config.toml
model = "autoregressive pixel model"
dataset = "single toy objects rendered from many sides on busy backdrops"
train_examples = 203450
image_size = 16
horizontal_flip = true
levels_per_channel = 8
vocab_size = 513
arch = "transformer_decoder"
width = 128
layers = 10
norm = "layernorm"
norm_position = "pre"
activation = "geglu"
mlp_ratio = 4
head_dim = 32
fused_qkv = true
bias = "qkv"
qk_norm = false
layer_scale_init = 1.0
parallel_block = true
inner_norm = false
positions = "learned"
tie_embeddings = false
init = "trunc_normal_002"
residual_init = "none"
optimizer = "muon"
muon_scale = "match_rms_adamw"
lr = 0.002
momentum = 0.95
nesterov = false
orthogonalizer = "newton_schulz_5"
adamw_lr_other_params = 0.0022
steps = 8200
batch_size = 64
epochs = 2.6
lr_schedule = "linear"
final_lr_fraction = 0.05
warmup_steps = 410
weight_decay = 0.09
adamw_weight_decay_other_params = 0.05
Rows from block 5, named by matrix and row number. Rows with one number belong to one attention dimension. Each number is 500 + 40 x the weight over its row's rms, rounded and kept within 0 to 999. All counts start at 0. Numbers have three digits each. After the name is the row's rms in percent of the matrix's.
# v: attention query, key and value (stacked) (model.blocks.5.attn.qkv.weight, 384x128, the v third), inputs 0-63
# proj: attention output (model.blocks.5.attn.proj.weight, 128x128, transposed), outputs 0-63
v.31 093:544502384513536511507551471529526424483561508432500471497400501496468526454528452496469476590466596447532522546455506475518509503466467489510508573523467468563516543520449456536532566518485479
v.32 111:526504513517530558537518597496488452500525494434483485543523448546533486401487472405451482575467529461527472599553537503507518485470536438542497501482559520457517448515460565412525477491481500
v.33 100:517571534473562550501520498524464444583496500435540414529475446513590494451488471569533475569512512398522484506533543558469476547528499487565521501454430518594441520482434541537486486531479463
v.34 104:495428411459463527535508486573517462506564529468481480564533426539563469559454509534492500482457518481495476529481548459518518491492480491459494505440476458541553552481574471523561411409486463
v.35 112:551520497493510469517480419436475542521541477563512456500442500486436509439482537499477486533544537457500477508450446487530480512470473530484519516485437509512519472582523498544466463506445540
v.36 099:493493488572494504570477575442554401509510536479535518590518489512459494524521548554495575529499479458470476460489505526506506535568529511476460466457484492524522495496520512573415512469513491
v.37 097:511522541501522501480548486569457552488540541479495530495445539597545519485487511500494466498489530389481505437453493484549435581471548519437427510508494456508573529490479448464452487540510497
v.38 107:482509502511477465491507478487489513498607538521503495521456497564451531522514443534526577504466558423487542514469548522455545524506477503498518505497483434491518528489499494479501500551511552
v.39 103:474507506476450510584524513483464480479540541526578498452545525453566473506515475517477524551472474500504511478542510447533565542444477492489405472526571490511506478471454471508561449562491555
v.40 099:513525497467486504556463489417484448525427484547464469478422491487584533510466529563440489485521421507431490501439528521507454508515490462512512464481480478429506595519522408556511544511564513
v.41 104:517511532491585588502497493473478486510528452462478534499499494463551503571474464581488498554526513521511490509467471533527465594508445470507493507530452507461484498537545531475563496517416567
v.42 105:500511497480478485549485484498565505524473427445386509412464551558546453407468479518530472483503525443458519549493522509492532480491455449605546510544543519491559546479467454468496530498490507
v.43 103:452427507535560479440535444486511492579520495496534528531429479526492504480522427513475498457510533527423597482564552559477434477560597503524546520544558544444483503443512508529551484453514507
v.44 086:485487498515528504498481507492462483471461521480509452487443477532475558517520456458426511532439611414457502442551544456505483535530421527602507451548552542474482432524489472469523445529574493
v.45 109:540492437557459510561507550428468470524476503519512487449477503549447508457525504471539555440497437532523523503557487501500486519548521510520591550504433494487478491506491466539472417576545535
v.46 103:549466493485504480507467447558470444534509497471515431512443576441471465454445432519543578494457563521435503470492549462543514476493553436452557443495482521526547510467440490511515510512513451
v.47 094:502538490471530503516563472491465531605408442465470550493481476531517551469489497392531560439499482491515451500492498461623598547565436482463437528517509476521506508525524509568484474496543446
v.48 103:456537484467433475536487517496515483543547513533512529488541504501510494553451401504491432509506522446486424471499481548549485560507559582559487491448572541467545508543515511573529499432496507
v.49 106:492467455446423528484558492521481502495466562527455569518583478492541589465488546516514512545490496448523479542492450423543509421481462505516526542538443478480408509479522529568519533486511489
v.50 099:557509510466468472456534516526499495545494469525419463479471472497492517554431460508518468507503493456520464541482484482533454504482496595577536476523495500411490550516514492449466505555531555
v.51 101:563511455514514514569543529493511564456522539492497575489495505470478504494487513483465387551496508553541471492542479472466507503545506485464485497511491576431489497485497428481540466443491419
v.52 108:470514523484477542497443469529501554505471534477480448520548508398497507485441461570517480420438536492497440475482497436531480468464475512487551460583526557431467495506499513566468456502550486
v.53 103:451497452493556485484493511482480548558502510379623431566499475511548479459479503478515517456558488505560486413550427550519496521485461468533434537462515494509555465564517515462522535502520473
v.54 109:475527495499566495448501520459564445633489467449428482516477565481453542561520511527459409511478461509481524520468513453510515466506504465504499528481502514473502469479515485500480490520441429
v.55 101:522484503488447527457517440501467561431520460529481564513547552476461438489531494454512533488491469447546526441444470522529433474528481466487525483458464553467502512462468484501511498537504460
v.56 090:436537511523547484479454504463467475497512418529516507492462548520485352513464444503477467473474500496493475521550543513481494493512521558426522523536510522541599488544493479539464506537564519
v.57 103:542517503498466426594445488468515478495543430492486420487486479484533476554490571498537521487501476557556471510487528467529564434543489475568505481500521496454516549423492544538503526481468506
v.58 115:503520444519500488538530494475495498436554465553479511575465464514498482574526502578588416504531504471469460559479493474495457484613479511490488469488476540419522512533558521459519488524539532
v.59 100:451420491472485566512524529527492542482538561518470462408524497478564533542522526527535538486572483540486506459491429509473584569583494510399484463475468553506501525409449520533573487454489487
v.60 105:574511487541469454492467461467477523536439461592481467525500421484530481502495449535524517443474471489544476495474521558473480542451521420554428502487572549518555499519518535455469480486543463
v.61 112:492546488494488527485520500475486523524542563543424469501519519535506545560547509473477508434470510556468533534488500430539496538479504451484517517577502510497432561554506528524558550494503480
v.62 093:438449515486465523472483457502518511515514483489451544491574530486481534523535505513446469476411476526482480547543486516495519594540454508567514522528486434427471588498467485501480549498480459
v.63 108:504532466492554531499425517443430402511470454503519573503478538472551532546488443492504501532474458510528444495517439493522471456519570523506487515527507486488486502525477531464509526531530473
v.64 104:472584473421495468427450501485544514477542463584491514457532526485452427506545523488513551504442494575576527517473457485507601460545555472536541548525478477529467455426533573548525549539465488
v.65 090:556494563463539496427492532483501536497481486441431473472457546574524501504431540413495484544466525539476485524524485504530584470470530538486443504468479473443589464567509512403516512476514423
v.66 092:479478501541519503511447485572480466559503440482571514542484531523501533409475539450565558418506434599535543494458485470484464476492491513498465478454502487533517479554432495515457539505532547
v.67 103:491550428515488531484498492526530520554527464481491457498461539529485471497453409431482489476479519455556462438528434496564515487538521507428528522493532532443454495491580525506602494481475510
v.68 092:440480458504461521497500457518477443477530441476488495491489484419516443479538467464495500560427525450488504479502487516520477535525522468467500553485572497523501505503543614453545485517561468
v.69 104:443546474475486470519478571495471360491542481511514441489472475549449496489575472540510510490531601524413449622415514459525467510536506515483506488494524510524420514477485479502468474453452526
v.70 088:494564455442543535550459508496426489567539441470478530433471466556502502518475430512513500441509504459509545523489566447538404505512550526501477549500488551526435505541437523470504483487532533
v.71 089:498484547462490485518545444527607501506542524427537466497554464437535465465531476483519464487459489519532476451522498457569488485503580529439505462512486475474531370495515472473517474483503466
v.72 096:574499431483512473527490474426459485462545510457562470487425532500553585481490524503540580492551453573566566508484484494464479470469454472516507532528490488517484552484498465526514511535466530
v.73 083:429488505504478470462482484558523477577446486488404469475509510457461484470511524587449469497475555498459472516481520508497507546448462561518559512470551448619459540495486501528542532529553414
v.74 093:498405563426563403490482501550443591467440472461461497444504488475500504447534542502518471530489514468529523498566501491507473518506483436543497398469482505499514470500482478475531486496540505
v.75 094:474512521434490591556470462492521495556492438517490575548544505514452505429527529429536462500452469523545516487516488473500577478537484521450513564507555455492520436520477557563502441504504520
v.76 100:524529502530511427528526505448479505555542509565534428514526472494494522481483542488404534530545494490579469491459519527534528428504452547419431544444546461503499541559591509424454532445502550
v.77 090:396491472463536504520481464498499501516486507513578513497448454606460467513469513529480452527516538536579575453476485433501507546578520484471479540553441427508519497495527447504578490478511500
v.78 099:488529523507522507547472506484499438527470531459535517592528514475586388462505518554506551517500518423517520486477510533556496438514477504559538506469542557524527430464559457503532480573468540
v.79 110:427519423449498546493459481476486508531553573567470458512517471625498567497539515463506538528542488467553522470498445501465494541511509532423543539480481486571494557486451499477458503520518472
v.80 104:582507508410502520491522481558523521457520521428475493562469542514509471457481491479489503456485528530516518459508495453506563435442488491543488518573460454514511490466529482534465488570446522
v.81 088:507527544453509555425525536503543593589507474487490456571509503521452494459418505516482454467484481537529490417497546464530521455535503522526459466420504455523576452467515536517512480534503429
v.82 089:527470515540432522424500457520511479554545593569516473563504591486531491480443511478532492521422518552499565502529521483470512491540517454446540516482482530553527525479513452544494459556502553
v.83 094:553540468536532496421446560517440534505542552477560508474522493522553486488528449459515560491481481556555466503482471518448405479536535500459515526479499532519577470478442427408449527567497490
v.84 087:488439515527522538525474479552507525429517523470462571465508487496457470461462472401516400517479571530474519513499478506470447545503501535431436475484602538492575498566504488417559449442504508
v.85 105:550521411501504539477504564501466545455419527499442497512476458520449481488482466564572436523594533566512531551510556520448536487525464476540505511525432509515480535501547495497514486503517513
v.86 092:532475455493515473466443475491510522503459548459560529515525513547413561498432433478498578432427492609518596513487563506514566475423526488547524490515558529533514549499487484572473466474477494
v.87 097:550427498525522512488551461499527519533468483462428453511567472498470485516459541462517516437434492548544525440501537457553515510483525535477588509452468572528475569466541489499596479575575510
v.88 088:505451502514494499494465523476509528557526557510500483530478494475481554532445493519527489511481509497554568515504489442497454529552522507472426522395512445475543486525542453564548488552494517
v.89 099:506450546545485491450563504512544577531563486498481519522549545450523417533479567542486489451510494475547456522480538559518565500551418557492514557472501471429581460494518456452548498540522513
v.90 096:498518459481514499583491531539528459478527516479549573469503582485461481504509508575422446548497479498484437474519457437465575493460459423510503477483479472530576481541467539507434487456459504
v.91 101:526503482443487554587472489499560530518516478471582474537503502470444511438494488589456524517489511517533527448453471427505502483497547483534554553522532485496500457475496472482503500589541509
v.92 106:474459616504447508501471452522480522487487535504502460478520542535534535485463485565508432506422453411515545495549567480502446528489526501449426541479447487497444556474463475512504486470493420
v.93 091:520522428492532429492449584513496532511541463484579539549495477456490558438521467516539508501563403527491512519522377530529483566500491531522485461507556496520558513524500487551494513381522501
v.94 091:470543466546488505546530505501525519437535442478443548530544497501465449513416421510494495547493514433486505474453502445523462575521516572410462475524505583435465478522501515428534463471474569
v.95 091:509605536477485495466546529519498482584455475452480521453499541454542488472441469483541563523514500506462475512486504493499469461486462487455528526492538541476428452547587462453493465492556438
v.96 089:460518496465548510526472488573477482509469443446448525443458538537481512445440446513530464484503491483469542489544495496489522553555489475489483541523416448571516523404560546452466516534552487
v.97 100:562494463523492545425491546564445503478536488503547518451515474527469473535440498485441505532440505438483481550511473569544515509487557467509495450509520521603562459495467470488516507512565456
v.98 093:519503506422495549510469467458569513515487516480548487497547454517454402501516392451560435479490588554477475408459425449501496539534525448511532494488480531457509480510529454482523465484495506
v.99 102:534547491532508546415422434546497526489476556509517464493459498512469478546508501445450471473517555554561539484529517521459454481531514567498513617549509489509523495464572417547518530505522463
v.100 087:466564492436506549519564477572558458515525495478502544536484578526489491565461506527486479533516460607514550518505531463516502527505542528449423510474497460502505469462515467583446464463436467
v.101 102:498538544489477492552550545485479469522504455454508477455471470508542514522498507410418551503447577451555451552533549490539540475520541555465472523511517485516523476480504454462472497538572557
v.102 092:521495501507509527540556552457466471467530491538527562545498498546465540467533484486548447526515531491423591534538505435508523479581478567455514583553463473515395538520485497459437444396480464
v.103 103:502568522500501510496435448546529523466504429437515505480473523386483483570483552552412487551487589581436484506419461585522472507488505470535527511518495481536528509475497517467396529564459512
v.104 105:509454531540526537502524515461515527473421521482494547468477511480433461483489478483501479517491553570459492557538468484522539503564479511534448451493467494472535439543552508446493447505494490
v.105 102:512511454438508468503561494543477545484491559480539499462514524567588478455507454502498545559527462451480529493574519507505472469477525481509476538476420485497438438500494488370557574440484459
v.106 097:575481476544505439462525519526463508491550510548462576532551451520549462540599502549503538511450507549501472524465481579514486523436485487468514439448514508470544570483421526463536572482476553
v.107 086:526506502522528452505500396519514500410431494512507577491505481576558429496475454575515485466484462511470569487549486490495479444438488518504531508513489531546525539531382507518444496535500533
v.108 101:497556534501514486441523520499466535472532539481496509522523531524573484451435472537535497495519510422426506497557512535564536465515549459533453589424410444467467524484549502520449546498549578
v.109 090:521466545469467403520554560466513528440500497548500474543447514561489454506514504549439470550524531499448506572446508457463534503552493509496488571534441481507496516548481455535519520563494461
v.110 107:482510469503524494507491510550505469486494499535508492479490433473471486558590486532543496491565504518550566535552374513491511513528411510455555512497465460546453513538509506472553561489513481
v.111 087:463429484496527477446525522482364504515557442523442562498542524480423524512510473535580508521510461460562543560517532527483414468474513553474488516498494485454491515514444448513563438501461541
v.112 090:471483486490511437566576545521485531524503438455492522476486450485415474468461506515570481500536491512508483501560503480479606535546474542493468530539512468430542495477465525558508441435478475
v.113 087:503450429507517431539494481487467564427505554476454474513577497537481557548502523491515507560459468538473541528458542454487459501468495500490574501469447425456521531442522470507497464500579554
v.114 088:462523486514471448499551557501450501461499430506468556479495449506536577523477487468448415510603503525455470579456537495480493454491455479477534454526488467441495471580535517492512563471507532
v.115 096:508486477424523411529558532546419537479510520541582560518465482483558475582472515524497524463504475475493482530438521484495423498468528511521492550533485584519440533526413451522510501483478483
v.116 083:491484468529515479487541528545547565548491506484474435525490458521494577526509472501579449536557504545565478438523472514501511529484472435519447441447474508505529485477493511515505546546534554
v.117 086:503471568482507532512525468440554506505470484520542489508561455441485532495534559584517472502439526434473545527502461518574490410513410532502587529491548510425517485498539554521485428498463532
v.118 085:488436546506461466506519505510481596464541462541519464470505446496492532420458499457488440568547463556522493523477533488514464476502487562459485508466442499534552443519486453461486553505487552
v.119 098:571503475479459561452455513504522533519515481517494487538483524513482444478458455494543470490587515408406549460523515470458545462492534525557508536496512494494500475516514446530499516513585536
v.120 098:570543468535480571425508452472502486459552508442484550519476541571520524488483466482491534435523422546493481528459524498473415458509587470566455454497463580533494499473457464514489484526426533
v.121 099:480466511475555607555491483535493497459474511495491535555543506527488482441507480504521472470559515474458446524576434520452439440492539483440467454517543502559479439486527521549524498470471461
v.122 092:468513532456445524600502551520454499485592518510591441522471521503528520398486475486528563542416520556462534525476538493433482556503487479466462595497520495457493505479497454569448494546540564
v.123 103:470479510509488504476523562537516526494522523510489446488582610492556485455488553468502514499453524513480513520536533495491542469574605485563489533491469478494493436455556494482483542560552428
v.124 108:485475590534471495518497450480466504521553381485514481497494500475454476531486479531564478496499447491470543483472509545535437511456514577478479486453558508486453479528449491475515459457503486
v.125 090:503560471466507520454507444548469571508543533431431449497470530522491508470555480443525570524501480464480507458503544450520522479579456554555519463524454413465496524480503510489473532495459531
proj.31 094:442485488463498553441417526493477519507509539419501528498535562510546530562505555509533470471552412515433521560545504510474484477516496487512494481517552479536490435455527581510508471459495554
proj.32 107:521535541467492468491561495518476462560508515507464504513461479535465496447559435517472542573463620539489538427521511514493522532485491504516498453421564525491556479482451514467507459440508489
proj.33 097:531482519456480555465494554524489562533479457476559506480481485529583509554449483479500523503551492502493520457500573502493513472508462559525503467424481557492513473472472544420533504453503503
proj.34 100:485495454520461567569485553483513454442469466429540556437536542521470472449462509473540520571535475469541490532457502560478460469522473516481523484454519529493536578530532582549487521511470432
proj.35 107:474501516547546470458531517492608457516522483481583464537456478484527502510472468467503526533585453514509462560556530496494522534404521549501512470494456495526479481499519378489470530548529565
proj.36 101:536539476537430558518541558535495494499452458514549513538549558456478479426517473480484525457438502470530514548524480424515471535449468462439581425503450512515530508459492537490498435566442480
proj.37 100:500479496549536419477465411474471424498528491521492497576488441454558535548537492464484485417494521495547558557476544521516508529444435491421467493481530500543492481450522515498515497515460499
proj.38 117:496524585579552517535530509471442502456489495470506489540542473492476452442526487507502464507496541508544412439536503557512487504390476487440492478486463504496475575462518508576523485540501524
proj.39 100:536522557496548512503462522483504488559506570511509553484465463483495508476537543476500491461464518507548474522569506491560473454487451556449477544526517419548499513504476520489490486531517524
proj.40 099:519488472524474510525522478517452431530456541602503537555504563479587502481446517446547464489467460561462574556439469476469607481497517476481477492522478506524565461476496522498424561542540502
proj.41 095:463483442451515455504502541465475467517511550462494476538486525491481470449535535462454549425483499517532535463542544504505475545457586467466504532560440506515526463563480490515569576470592517
proj.42 110:530505477533534510497441425467550562553490476408478528553509438512517584516485494498519513505539482481534506543533541435489554493455454505503456593578554522487457517578492512468423377507532481
proj.43 105:506571509494493530477544594578502566560563474527471501432468509495516442434454476438497512453550462433520515507511448506465477458447582474476519489499488516498533505524444586497504436526497428
proj.44 089:394455490504545471468476484577511465521467523522485496532479493571486556451493481536526480474421546586459559453488468588550496497491488540504497506379549516505533472514542469551458473434489451
proj.45 113:579534492501503535539542515557490529547486459523490452577498554470506526628498529549547467513548488453516531498516478481483480489491458459476509540553522549465489409515559544512512486494502450
proj.46 099:390480560566549484523471553466515508518528480529471490464477472569535547505519405517472555517498459535459437488506475445503524490454514515413506490499526508447498388454534557457450569544560473
proj.47 092:526559542468515497520525523533529546492448482488485483569529482459516499547441515484474492519492512508487578537439414488533436535506482532554590472423506480515558552475482526552477541583515559
proj.48 101:526499512529516519524444473519400450495537510542514451482529516430461552454477567530449466498488550508471546617486461469484530420471450497482524508417493534545541501567529398490569444496460459
proj.49 102:494512453499517486515461545456499471570520518485492470464447516470506495517445494452456515503460415553571478534437549587512412540463476469557531468504399522460507517489457440516526523473481473
proj.50 100:541434478478567448563457476489539495523436570478568501526446498516502455501501563509481482441476527551457416549526516520484506446505577519525522490500467504494517595486526540498463504457510495
proj.51 096:452510519406518488448527450547597589511499506443516528559510504511502524447542537445443489478488513543482483527556587565442452525473512471473510504483546495542519550398503485487492503573416563
proj.52 104:499440567446520473489544487545536465472538506511492505498481603554453530469538460393544469508512447502505539523526504446432451470467502501501548513575480497483476473597488478469415562552494501
proj.53 108:543521543421399501452497531513534475530501468544451536502488540456580546551512475475460542530431538485487446498521484500556510486492556556498497556507468451505533483481544566506469474502516558
proj.54 110:481472525513488531464485401458534496507463561514535538432408576474561548507511496442522598492480521516514429490446422528540531478473495505478489468492545594471509519460459512482499558490438476
proj.55 113:544539539541554490470439536485516521422520457452527418453454476428529550575510557516516479502502524528515494498524503468521578472499470504542470487544513454519582505523522490485441519591528514
proj.56 095:493527440473437481517525479484481489513557553482435517588565531437447561441549494492537485446543472495502484479495475468574517433496512439474471481453511485497522574473487490516454438467595496
proj.57 100:487433498517484488506395435487509483529545407472496560462528516546482543512497461558487432539528413596489451510525559521533436473542481468520497495475538439521507452507546536442505511490503471
proj.58 107:502518493452539530588524436542486477429486533443528467548532528459508495444509528542429545495445524542506417430448494556440481521549500511473480487511461523485555574460506503515475439531540546
proj.59 104:485517575487491561535498455458532532504447409537516507475466436566515412383481440497534516497485440425500535511504504554529484474531520517502565583548533462537551560476495549489521535538549530
proj.60 103:548477487421545566472504549543551473490526519510485434476553510494484542519538525497500522512501518499438487483573422511469560514456521520492385525510486439406508481445564496520551509462533542
proj.61 108:518509528480572499586516474478487539459529537531510550463521531569506505472431495548504434460518494532591535521484473497503489509510562508465472504482472452495493470536469425498524483500470482
proj.62 092:564492502448512490569541514524475478481509514547477564532519508552453488457554437439474456502423457427603528568431504461534502462501473509557472513537474481575424535525478556499480532526451490
proj.63 110:457521484411360500543518464484508525563478498509467481544437564505494475452521450499527477536500484491487534446481533513468548408523507421512501442484531415487546549539542491448513478520537540
proj.64 101:554447505480410495523526489554443490466526508541445532555491575537525515481569510474473526464467512488485476489514606356532476504534553505470455455574463539489492503503490467469490499506511489
proj.65 096:553533514476435497508538445507529495486515519557504493525503532442419551550478414514507494511520491477517591462529516530473483478525601458514535523505468460538497481440470539481486522462512543
proj.66 090:467512495540533580575449489507481539493459486524414487487448487482477495522503541556494514561532551454455421556534420490465506398530497511437474536531488487396484542486496510509520488412568487
proj.67 104:500408549545441493501567586456510491426475537462530509447511534472507558496458558595480553513560449524488553486472560466513526529565544489482471525508456477503595535475501418468490514525494488
proj.68 097:583509505482449508474477530427551507506496550505473573486533573523582491517448494529512530514544470486520521573534466459560481467567497398502483550390498502546435441507528498551494475527475460
proj.69 101:544476544493447463463414477425504490485546560507485506569537469512520540504501512487508465441587487495488480456502512450482493501457522489526470513562542465529599502513494527498417521490508479
proj.70 084:489431471487532483534418535535540516497563459585473515511568493481538534514493504442487473457555535555505517498448490534466528465520441520483443454573473500428523566456545535466534454520478524
proj.71 085:421488498568497484503465495508477501509500523491500519455531493548463480471426525548464525556490512555475490487384512520554415558545546451489575492473552484492481487524458585513500485433541486
proj.72 094:515506466511471465472491495529466575560433411486412467459516472580447490523551477506539493525501550419539482481509402523505510452562489450449475453533530525515566518532498517423557488481510506
proj.73 082:561522511454466493447529520514496470533586550523466606602502497514575503491515499458527512511521473515482501497530512488444499519462472534614445626448415501511550456515488542503431505486510533
proj.74 092:500553576540478531535477516567490452455536465467502504496458506545571502518471511425480450471505484545481581574486456495497482554424510476495517526448522475487462488456522541527549502402541552
proj.75 092:503425500497550585525569472522517564495519519500495478530513471442500477529467536519424509568503505513496482505490525515494520588471522522442462413404458549456510523526455427494475484566541466
proj.76 102:529449526481462507482491460580493539505477459567456512523515477514469557505512476516545487439614456445499438502519501542505511538476544459499494449580451518513520480507476485534534553499477562
proj.77 095:572480501494501491500486522485523503432553511431480529526480524438469579525482527514460567460546520513413476531499479494564474484527486455452457462497505578465511550530505528438480516573540554
proj.78 091:478447505519486552496475501542564547451469479434527570455489509496507601521554436570481483493494561541525469518464531508506522494466456475459473504518488521467468449524482487482471419483535539
proj.79 101:594521458480453500507468507479470556488477409484557483575488562508504498549513539493416445429496509484449464515584465547455580480510482532521485482540514524561485480571480446568554507497487544
proj.80 096:443466447493444579461540515476507511629537439511515481489536481499441526490469425510494496572481446487524572502512439592512496498499521525479511493513435512500488470490471552485459481515553440
proj.81 089:441452560530497535530545527462491441548556544459503536472552454463447558452462489480538443509522454505429434491491474548502517498454531525432543507448478546568504538504424531500495453433544516
proj.82 087:445483514488439485482568514463546489515538462431503542476483503509518549425465510484495506539541476480563454482549497547498439461544487540468495431535493467515423550548459514471479573446540472
proj.83 086:441514512452452503524510488500525450482451485489512515470519576463461498500470528503496440447478542423516504504508470498452540527559447487470517486473458493543471475585501549510537484491501490
proj.84 096:509506503486510546478504451419521527558491506459551523508543490583526514553408513496494487555511416461488571525583466552512569538444483454411541486495501451466452498471482564550505463512472606
proj.85 107:489463464481499493438529560449493396526512469495540465433512526427496487471503497456461531427487497526428509425509500515508505513487538464449431512543534554523422537562539481441490501525516587
proj.86 092:505461508476574483558509556486491521483472484566455401488487438500477478519520496532531445481464511473504461558508472544460531492564479576511515408509474542453509484548513526542478421464499561
proj.87 097:505546423522523491463505495515567441483439516502440474453493534445487485462540511524479537530539506464509468443492463513415530545584554477518487538427513483458432471509506498529487404444543561
proj.88 101:537512467536516535457543572518611510521521490509527501447480491493479520536415468532484521510478484419540509517460462536467560513553495500433548486462494507540550503529380536436460438488548458
proj.89 091:443583464505481609486560475536571500498551477572505508444465544460461520475489420509526478511494447512563447531467495495506467537506523503531513487501474523506440410520503564540484494540605518
proj.90 094:480506551436545529477423588465455562480487425515484534443537414533486468545522472468543488455457521500500446552445547473561511513476435539498501525477453548453476509502525451519581482481520515
proj.91 097:436478449423490539469479480497495452509502483436468513516547509540446459490497515518490499436501567476468472594528429530536506576481493470537535524488455565464529454480503470559496484573511508
proj.92 108:447582466525501402443499485519483513503517514500500500526493472464556512488583471453412522530474530498437455529471444549463497523582450494564527431524476441522510551533458577518511538433483517
proj.93 084:449565500549521544550546550501483515515496512535542543513437473561484522561491590488561469451457568493491511532484403471482528485538559507533456455497504440477529405521416470500527497487498492
proj.94 091:508504529538451495494524497499570496541413546443504471486592488447536603467491545466533600547486500475499547546548550464513544516531459469474527490525537428504488530531483410526512494532414503
proj.95 092:523419493461457491561584485493480477479466558537506542488478496542527505479459537487539497501494514507532567462477500511512473517499454455460469498481540556480531473449426526530468607543493589
proj.96 096:536482459526512507481558543446500568505537520452566477547518498436510478558569557493469557523475531499480480517497416538458499503457499586439483548445502511482566529515447460462475512517485500
proj.97 099:490527545516464494566580412503580462529460398509482505545506515502506539475549569504540466501485474520531572385494582505469465514484533556485495543516452440485567548425485536491478473473470495
proj.98 097:447502531552537445528418517495471541419424560527448488536460505480459584479523569493479502509520526480521582544431525423505502470515447498467488431496519454473470501588485508490533482484483499
proj.99 093:540458549462580518577464506498482413469492384488502465580507521508486484486442553444466513460564510471484537488463544517472510475467479488556441423528486494460540494558475514514519573522521495
proj.100 087:460502445527505470520490548477501548585499486491446408448510410505521505484483470488497522448523493429487439515533488495494552514462524447489495544483559498465513552476516573479489536660489475
proj.101 101:547486498518546501448536428484523473426521528449555541511546581539533503463574452549473447458534438472498477511548507523509465522535537451490531495455470509555513578436450498517467501495433543
proj.102 085:510509521484501540457508477475509490457517442462513416464517488468498431494502507537439558464526480486490432514484455628439476518503529485526466504449487506496475505542562486552488486606491508
proj.103 104:485475500525577503487518558464421489517464519543510531497507437532560463491482503547599527445498483399519496515567472462435472464512484521520492505556469429518464502553561547520502503473493444
proj.104 103:453524420432508400482485426482535483476489477500557462548520476522579523532583555502475479468524500519430465487542496476508476440484454547514627478548600437563523581512562476473467471463474531
proj.105 104:411455443485491561517509564459544540502531525537482478584492508522446483527500454469499376482428458509518479514392475515521489540500552503511543442442528528448539522532583458516547526591493540
proj.106 092:518490492438512540499466502499575519499475490517474494448401550469442492512463500533581512595505508463558526524474513497503496485557524523540484457472533530563397459492473512537462428419533463
proj.107 084:488526481538548544504409496540573503513494488502527467557511528402477573559505491478488481531417530523461436497522532509508511487499482491524496601510474482474510548469562501512527479476514543
proj.108 099:487530486480520584539516483454501483519507466522501471519440541501535469533483460467484558463486515503483429619476469582444516598455451570485548503491531525461483510442512535524479481496458490
proj.109 092:433502525504458520455430501536553472469599465521576519456543507456561484460385498437515498458488477514523544423489491598481488488469546515523540501474564449549446471488492549483465496464509511
proj.110 097:521490438526502515498468466477463533508518508520480421575483524519488476564514487514441475553484528454484498473420468431477537479531530474504554549447561535492428480562426474561485486527547458
proj.111 085:536570559569522569533478472473599464452433480476576555478457511461539452483443531544461528499549505512514486460469453518457547517476502496496505489515484548484521487521526461448481478548499446
proj.112 090:466461441554492516459451510466541480544524593480465478472514535442527613485483538558406593542513447557523485487514485491544468505465535502483504496429474516484487445480550433498492479526544535
proj.113 089:488514517562499500494490485443413396505522428542511487523466443525491513479485495448509537448532483500555494524495449540475554568455492441494477525511555526573424432557472509499546450565476473
proj.114 090:457504461510426431446487521505535487556503427526554460504497564526439396485517537494592552462537494446511520450553462491468464515541435470553559477464508515461468522545466454461508435494513451
proj.115 095:409432525548519521509575426540530488506470462485429555487520434525442540524433412489532509575478470432477496495558499530534512526550457483497586496428449473523471492477480543425529526555524488
proj.116 079:419570472507429486503539525500462464511507511432542502469527609454460436497480484457515526536520486526469491493408504456520504457571518544523483566455588506419461553488448508538496494581503511
proj.117 094:506497458557515513464434527525470481454577571562438540487475422554513550489542443502512519511533478519515414462548502506442483502465591497547456521556484483590464540517555448506499558498533410
proj.118 087:507479477504535496530572535558490491493561527522465543504515552439523432439410565539437523475491515506510438456505527432522485539494541502506525434490457534468475590432557520522482400464500454
proj.119 091:451531474489578467564508483503481518489507481513493536547584509462542510464535467451462483450455507601533444455447459536497474489466461468443491432492442473482497544503481501499573417463443486
proj.120 097:458530531510433442547562468527509475560526509482535473486483502389420553467458507478500478533465508459478531518504508512542557528526537557452501478530533488519497521471543479469489488524561502
proj.121 097:484518473517473455514529523576503473483517552521509481547455498409530586537511544523414558476505544583486516502524538589496575527449483557549476505545453458470497581555534496493440533512496452
proj.122 092:548415512516494510422523477513536465463478487510471510505487458505553502461438474476471516491533512496523460535483544580512429533511545491470473493461457513477516520497487530505536562435487467
proj.123 098:508437473475469501489490431478467527483507516483536577533422459547496437485512477454473454419516517520526426462509470529513513515442490520514448505539459481459513511470506520503578554449412637
proj.124 099:476466473486530478495586502519553510452448500444523542445522543518499519429548500562461595493474475499476475459463546448533513534575451402441475490467428529525489488498485508504508471533533471
proj.125 092:509437493530476518515449489504478499523526490480492503570516537439484496465472515549455504455515505499480562498549430557495565549508527500434419474452530517506557501532553474486467510565482509